python train.py --model="audio captioner" --dataset="synthetic speech, music and everyday sounds put through simulated rooms and audio effects" --train_examples=39062 --time_shift_ms=100 --n_mels=64 --hop_length=320 --input="log_mel" --spec_augment=false --win_length=400 --tokenizer="word" --vocab_size=36 --encoder_arch="gmlp" --encoder_norm="layernorm" --encoder_mlp_ratio=2.67 --encoder_drop_path=0.05 --encoder_patch_size=[8, 8] --encoder_conv_stem=false --encoder_layers=10 --encoder_width=128 --fusion="cross_attention" --decoder_width=256 --decoder_layers=6 --decoder_norm="layernorm" --decoder_norm_position="pre" --decoder_activation="gelu" --decoder_mlp_ratio=2 --decoder_head_dim=64 --decoder_fused_qkv=false --decoder_bias="all" --decoder_qk_norm=true --decoder_layer_scale_init=0.1 --decoder_parallel_block=false --decoder_inner_norm=true --decoder_positions="learned" --decoder_cross_attention_every=1 --decoder_tie_embeddings=false --residual_init="none" --optimizer="muon" --muon_scale="original" --lr=0.032 --momentum=0.95 --nesterov=true --orthogonalizer="newton_schulz_5" --adamw_lr_other_params=0.0012 --steps=15100 --batch_size=128 --epochs=49.5 --lr_schedule="cosine" --final_lr_fraction=0.01 --warmup_steps=3020 --weight_decay=0.02 --adamw_weight_decay_other_params=0.01
Rows from block 2 of the text decoder of a small audio captioner, named by matrix and row number. Rows with one number belong to one neuron. Each number is 128 + 24 x the weight over its row's rms, rounded and kept within 0 to 255. All counts start at 0. Numbers have three digits each. After the name is the row's rms in percent of the matrix's.
After each neuron's rows are labels from the 100 texts, of 14976, where the neuron reaches its highest value: "tokens" is the input token at the peak. Only what is clearly more common there than usual is listed. The data: synthetic speech, music and everyday sounds put through simulated rooms and audio effects. In brackets: how many of the 100.
# fc1: MLP up (decoder.blocks.2.mlp.fc1.weight, 512x256), inputs 192-255
# fc2: MLP down (decoder.blocks.2.mlp.fc2.weight, 256x512, transposed), outputs 192-255

fc1.131 101:086110146128123121093139133127076120106146118135154130109108095099117149098120156137124129105138151127160148123142104164126132115147131101142145139103127057137114138148165148140101100113124094
fc2.131 100:155136084114124154101128137144114113103115140157173136090131093100114158096130112122133135147095133117121103151130151166139186113120100159117115112177117158098127125141128108110115188136103172
tokens: "." (100)

fc1.460 105:128160118121108164094150106133147121131161184135202139133130150111127158122116115169134152108099137096120122097129167141120124110110115142118176114143094097223126114111123137112100127127149125
fc2.460 099:105130115096098134096178109143127099135150130129116121168143154153148142137148106136112164122133109114141114118144145094093090130128161115168157084104143122181135147114119136129107123156157122
tokens: "<end>" (16); "distortion" (13); "reverberation" (12); "s" (11)

fc1.45 093:135141155087145089140116112099118125158174154129138099117105136090102071118121092146111121117141110130119135108118116176125181141123099127168079117104181103161153114151124115119095100119086128
fc2.45 092:170076170108115153092109123133126095099124127131074109113133119126112113070120120127102139128136182156155150113154140115130185125152111153137147137133122139143136141140137174111136140141129142
tokens: "distortion" (25); "s" (20); "sound" (14); "reduction" (12)

fc1.449 117:155126166138112120111126097114090145110139128187128099130146078112114123125156161116158098115158121123113091145091118108178139119129142154146159150075144160169139144120139106104113120115151113
fc2.449 118:116107112123143123131152142151150096149126144096145133112134131110088106150115106103132093117090125116112168138146136066115158131133149137117151126105150150116139161098157118113124124135136158
tokens: "." (79)

fc1.341 091:089138140102103088156128124140132146147163114153120128153175143117105140134155162132133120127161158117148108115113082096148148177159119130141134147097163136110143152099138079128146155102167099
fc2.341 091:086139108098112171136126154119137143135124108142101121107128099140106139135143100102106148109133124156148131153119119130144142132139129082179109138136103168102170119140132131172137119128157151
tokens: "," (56); "dropouts" (7)

fc1.439 083:126084154153177130103124100148105118117120136110127153146151146144181154127124108133134115147164141147176074141122139118110196118174136135122093119150117158135105109116163110127125100117068130
fc2.439 084:101138167129089132113144152100110133161106114102145121099138137119147133124092130101134097158138098150113140122142112085132109126135151140144134107180110128151163131141102130128142136128158138
tokens: "." (52)

fc1.12 065:170147160140138126110097157161117159129130118140143115139159066073105109148130129110134157116124123085091129133111109158099166148154120129121152115124149130157152110105122108148159124141116137
fc2.12 065:163096122175143131121137149126151155142128115095121119109142117156134146106140126106139116093106162131143114134146097142176140142163147098151087162115088104144074151118144156132076130112093103
tokens: "echo" (12); "speech" (8)

fc1.161 115:080165087143157124161112145150129134138163145097155135070129166137128080111138133147106135130120129113130128109138110119166104109150111092121114133154125101114140147129109105138097144145105124
fc2.161 106:103138152131097152114120126179129154114104154094134135142134104106109132136131109086160111107122115134169141094167178124134108123120134168149136146146155107165126125127134132130127137145110126
tokens: "<end>" (38); "distortion" (34); "modulation" (12)

fc1.385 116:158152166104130127130120178125143146136123186129128140149127106086140167162082142130118109123088155139138128097143152113115104134108120144151113125084097109075160132132111162130116124107132102
fc2.385 092:116161126143134119123106178126151137109132129121153141138112096107111150157173163142132172141167093098100115100164138146102128113116138139117105105079152147128143124122136109107086147113136144
tokens: "<end>" (25); "echo" (17); "band" (17); "far" (11)

fc1.400 128:160138133122122050147084116111101138122119089124124101103148119124124165112150125107147137138165153126112156119128126130113093110148124081140139117118120138144136099129109155133156128140109118
fc2.400 126:098125119130134113117106120099121148131114147113162124075130130136127160120117079092119157121139133158086098126150174111090158128128120149103101133132156104106142175156167124127130149124116149
tokens: "<end>" (45)

fc1.427 117:116135157113123117101182112118099112127148099108120156118130102128111136131120128133179143158110168103187113122160113161120150089149108162114157125186134125139140117116129088109103121098110108
fc2.427 127:122114083127140149132120161129119112157094139130113161148125113127175110170155150118147135160124149148144133114108129130114114110140147118120135136095192139112141151088182124141091119117105140
tokens: "echo" (64); "s" (27)

fc1.103 114:153130122122137119156106115151107148115146079147106156131119150139140115162145115116174129104160116120120145097143097131115128113116144127128130145156130134125125143136131157146136117154132174
fc2.103 106:131125130140160170180155149148097146156130138117143090112148117126123115124122121049116147120109063115119156093127158101133172087090159140116170132139108142130087147138148128157134093137133133
tokens: "." (38); "reverberation" (19); "<end>" (14)

fc1.475 114:109191169119147084138146125155133127130129121092118117128126129152145073129148120118148147091122165151149110094137150144125097081145112145126145157132135142129114147109102088127132126105154109
fc2.475 115:141108130110124105146097151160129090138082139157142130124134123168156127111137167123116109093171180098111127116130087156090123121145117084096142123166108101167115168129124128109153141156093100
tokens: "s" (47); "echo" (23); "dry" (17); "bit" (11)

fc1.74 083:139141103167110154140138098105144126113108098132081130140119132085137125093165108113089141145129099107120165129141137136112117140113132149094126126096181078160134153133119104115115119154167100
fc2.74 074:097083116138111141124129103127115138102106149142141124119146150100141136120134156124063096150146143134144099074134192115173149155137158123133114142111111165107187152164165104140079147162146134
tokens: "everyday" (100)

fc1.420 105:143113145145164081148099120094099172133122144107132132156160131116164126131135138109092111135104142134115131151134134143141136127110128121165100110143133120135094106103105154135150120133135154
fc2.420 107:136078172153113111126118146106134091110143127118082132133135118147113156151168179134180119136160132133128124098166135140141133127129172130138154128101097084146173147114147096108125123120126111
tokens: "." (89)

fc1.311 104:086103130137085135122139144130143145101134132161117118167087081097105154102128131074139132113084165116145091089132145129114108100118119119144189132121157104135113115165103136130133111151112157
fc2.311 097:138150160148152119139106105135139151136123131124122104132155130139146133126163116130161182140180153141182164148139128109128078149136149140125148152133106171108134098077137092132164148109106118
tokens: "<end>" (68); "s" (10)

fc1.44 115:109117101171110166158137089155124095105109141153118107118108139158155115102094142131127095144133125119115130140171129110106117145134145106139080152122124105098076125159146139102108116178110122
fc2.44 117:131165144135087101163135194113108135152146118104084134163111117118152108166108143169120154141159135129113132106136118110117132137152189127109124086171132143136143137155117117106119148123150144
tokens: "<end>" (20); "speech" (7)

fc1.82 113:117129096122129099105098100162098163136152119120123090116068092137134160150151162153117106079122081141111112103087138119139120095116131104160097141109112135125186110126165163127093101177128122
fc2.82 119:114144165140155145136121099110114122126146183104076124132111212128114093150110136177155104159107124156126111102145129122114155120149109106113145105131120121117147110095101166127149159159080097
tokens: "reverberation" (66); "s" (27)

fc1.463 101:151119130141120108125112114104139153153096137123102113125093113096163155108122117082117123165144164116047100133136177111134100086134145112107111155166146142077170123172100133140146136178144156
fc2.463 102:092086145093187132130107117126098113109109110150116079162137126099128155096126121113105092182108136131130145123122106121150114133108120104148140115124155106111117168136108142106156142125094126
tokens: "everyday" (98)

fc1.393 101:147152143119135109122124092124136127114122125109139148134115152126112143116140157111137156153146114103157116113158148098157108159145167174132098142106127177142130152090122124120102104100092180
fc2.393 091:187173150112131124125160139124118135096132103139169116128162163122099146124166115118151084127175126109139132131120113111134115120087162142161113117126116120152148144102122164145106112063106159
tokens: "everyday" (100)

fc1.91 105:129166153140132125149105065130103108118129148144111129135134104147160123078112111095153161141132139124146133150135063133137182143129096154088166135163142125082144106132165099107092113121115140
fc2.91 114:164161131131136168136170123105069086141124141107133130103133126128079112175166139171156116147153132170151148126074116147101088110140150098087158118122123148136126085172112131144125137108138097
tokens: "echo" (21); "s" (19); "reverberation" (17); "<end>" (14)

fc1.42 101:135134116098141102162096114129130094106125180160125074114138134149090082141125120119098144125114145126108099131165143123118139129122125148186107104179158131138119129129097107104110111156130126
fc2.42 109:161132107134113134109068105118114100127179163156079144109116106093129098105176116126114143060133099139122141128165155155121138142160124150114094115137138107116126163139134109154153123147102149
tokens: "distortion" (24); "near" (21); "band" (15); "sound" (12)

fc1.241 116:155140144144109113116113100168124160194146144145066105113142121126150128126147130144141091080173092142079148155160127098127094120135099159113138130107138166104116140134152133120161158079127132
fc2.241 123:164090096099139122117101102176122150158120141137114117130153107162152114126142121119101121084110138106113147159117135101133113133096100162155146086142171118088133143132143183128138147110128147
tokens: "." (93)

fc1.38 081:095113178118132149099078114108110104137150147169155148091113153147121104109099169094068108154124117145113118071102159188166088164131156154100133109073131102131126182159111159086140109124141128
fc2.38 093:178122136141129143071099149152123098121105159120141132141140131115107122114108129120141103140112141130158159096111128199139139124139175104085120116151125118102135162100145125137158155143114139
tokens: "distortion" (41); "dry" (25); "band" (22)

fc1.30 104:136129137096151113143103170142082135144150115085159148122109134110167138126150112109114137100159136134099077118150142089153129131128135167198127113175143156186167137115099137085135112101133138
fc2.30 113:107136166078140085148119161113127100105119150138155100124113116102123121143145144136155118186108119114125139153123150114159143102118102144126142089154126124099126148139158128131113101097084103
tokens: "s" (64); "dry" (13); "distortion" (10); "tremolo" (9)

fc1.108 110:180173133115127127119110105141107163106148115127105159120122127129152155091133063123119120126140099127187130136105114100103138126119147133138145138157076168146125125132098111122188092112107132
fc2.108 118:125128099119126108124130112098136146077132153119078126145150133123118114121090159109163122115150091091118160140119124105172126186130119155100101092118089094096128147131096134102090140161141128
tokens: "dry" (9)

fc1.187 080:131101132116121167086160131138138111089122146130108142070152118165166076161101174149078122120144158135126106085120154125096117101145130128128130125042114118143149124124122166140159139139152151
fc2.187 079:139127098119098081171125114173140133139154136113135152147109111137142190098116079146127143140152116128114132117082110132126070113126170096130149143117149152120077138195129116126143160153120147
tokens: "reverberation" (50); "." (35)

fc1.442 095:157133110113131115139131152144126127147122151136106139138167118113150162124125157156146124140135104123085203098152100173163143167128100152128152079179133118124115150156128097131118143141172167
fc2.442 087:137102146104144191171132119124128136165124144126109137141092094124128189144099140085150070060129152114131191123124136086139142158095158119160096146127113119124127108144099141164145091127138102
tokens: "<end>" (19); "sound" (11); "s" (10); "dry" (9)

fc1.22 065:159124146158133142109129139163105115104134142104141146165144140171112128162085096112087086142086141116148128148094116102112084115075153146121092100128115164108127085147077080149136119158122109
fc2.22 063:087161168174091121141138153160124147083110144149137110100089104147174109119149112168139131103164108145096123161122124151129132108184137147093129100130150184163109159154156099145160134099147160
tokens: "distortion" (14); "chorus" (11); "s" (10)

fc1.214 070:107118122104100117121113125148128110139151171105124127164127106122150147130132135158109122086115150145128105112129118118160190120125100113083126175139115142094135151112157125122128136104156139
fc2.214 079:150070137121114123161105141138138122174152101114129164140135115138123137136101118118120123126101126100102141163116178149163135142124153176101155148072080153118156083121124076140140110133126134
tokens: "." (24); "reverberation" (15)

fc1.447 087:164138135114138114138106124165133072106115136136112126134137128132154125140123101083108138124127148121138101097132160137144162137095126136108121118142175143090172098118122117114104097143116139
fc2.447 087:101128112131151153143184157106107149108126122126133114149144124136111138091137156168166119118123141153105128130110094148114113122132100142127150090170160157142085112118089104130084119089154181
tokens: "distortion" (11)

fc1.428 087:161120113104172101118061135132109133173161104142093116126098106133099126118113173143157137132134136125159188098114159176145115079117121115085156119105112139122128106115118126111093110114110106
fc2.428 096:152107084153065144095101140117101131131103131117115135133125100147120124127138120137098144131097134094106142114144139172135118151122097144137128119111145120100113128084126157095144106165086142
tokens: "dry" (40); "s" (39); "reduction" (11)

fc1.62 084:168135113137089084072093165121121127072126162124107134132149126151136157160075111112110157084143134135165150142120125143129149135122161162100140134101143161137099149130148185150095120150157127
fc2.62 083:125115161135153106142153088112116173119125106121108098111136155130163142112139151142139079124127186139086101158166143109132109127144061124121137140114151179118163113154084107125126089088153102
tokens: "," (56); "reverberation" (42)

fc1.26 105:149121142139149091190147150095108176132174147110113089178158151133127157128108156137131104125114156139111113140147140108129080195180153089140148152141108149135103088160119119124135136144136130
fc2.26 098:137171144130151172165102100109150114110129106099119105109121091143151137162194122150150122165098126138123159137097133131162084130132137152131178103122143102116158122124140070161145126093068083
tokens: "everyday" (20); "s" (18); "tremolo" (16); "far" (11)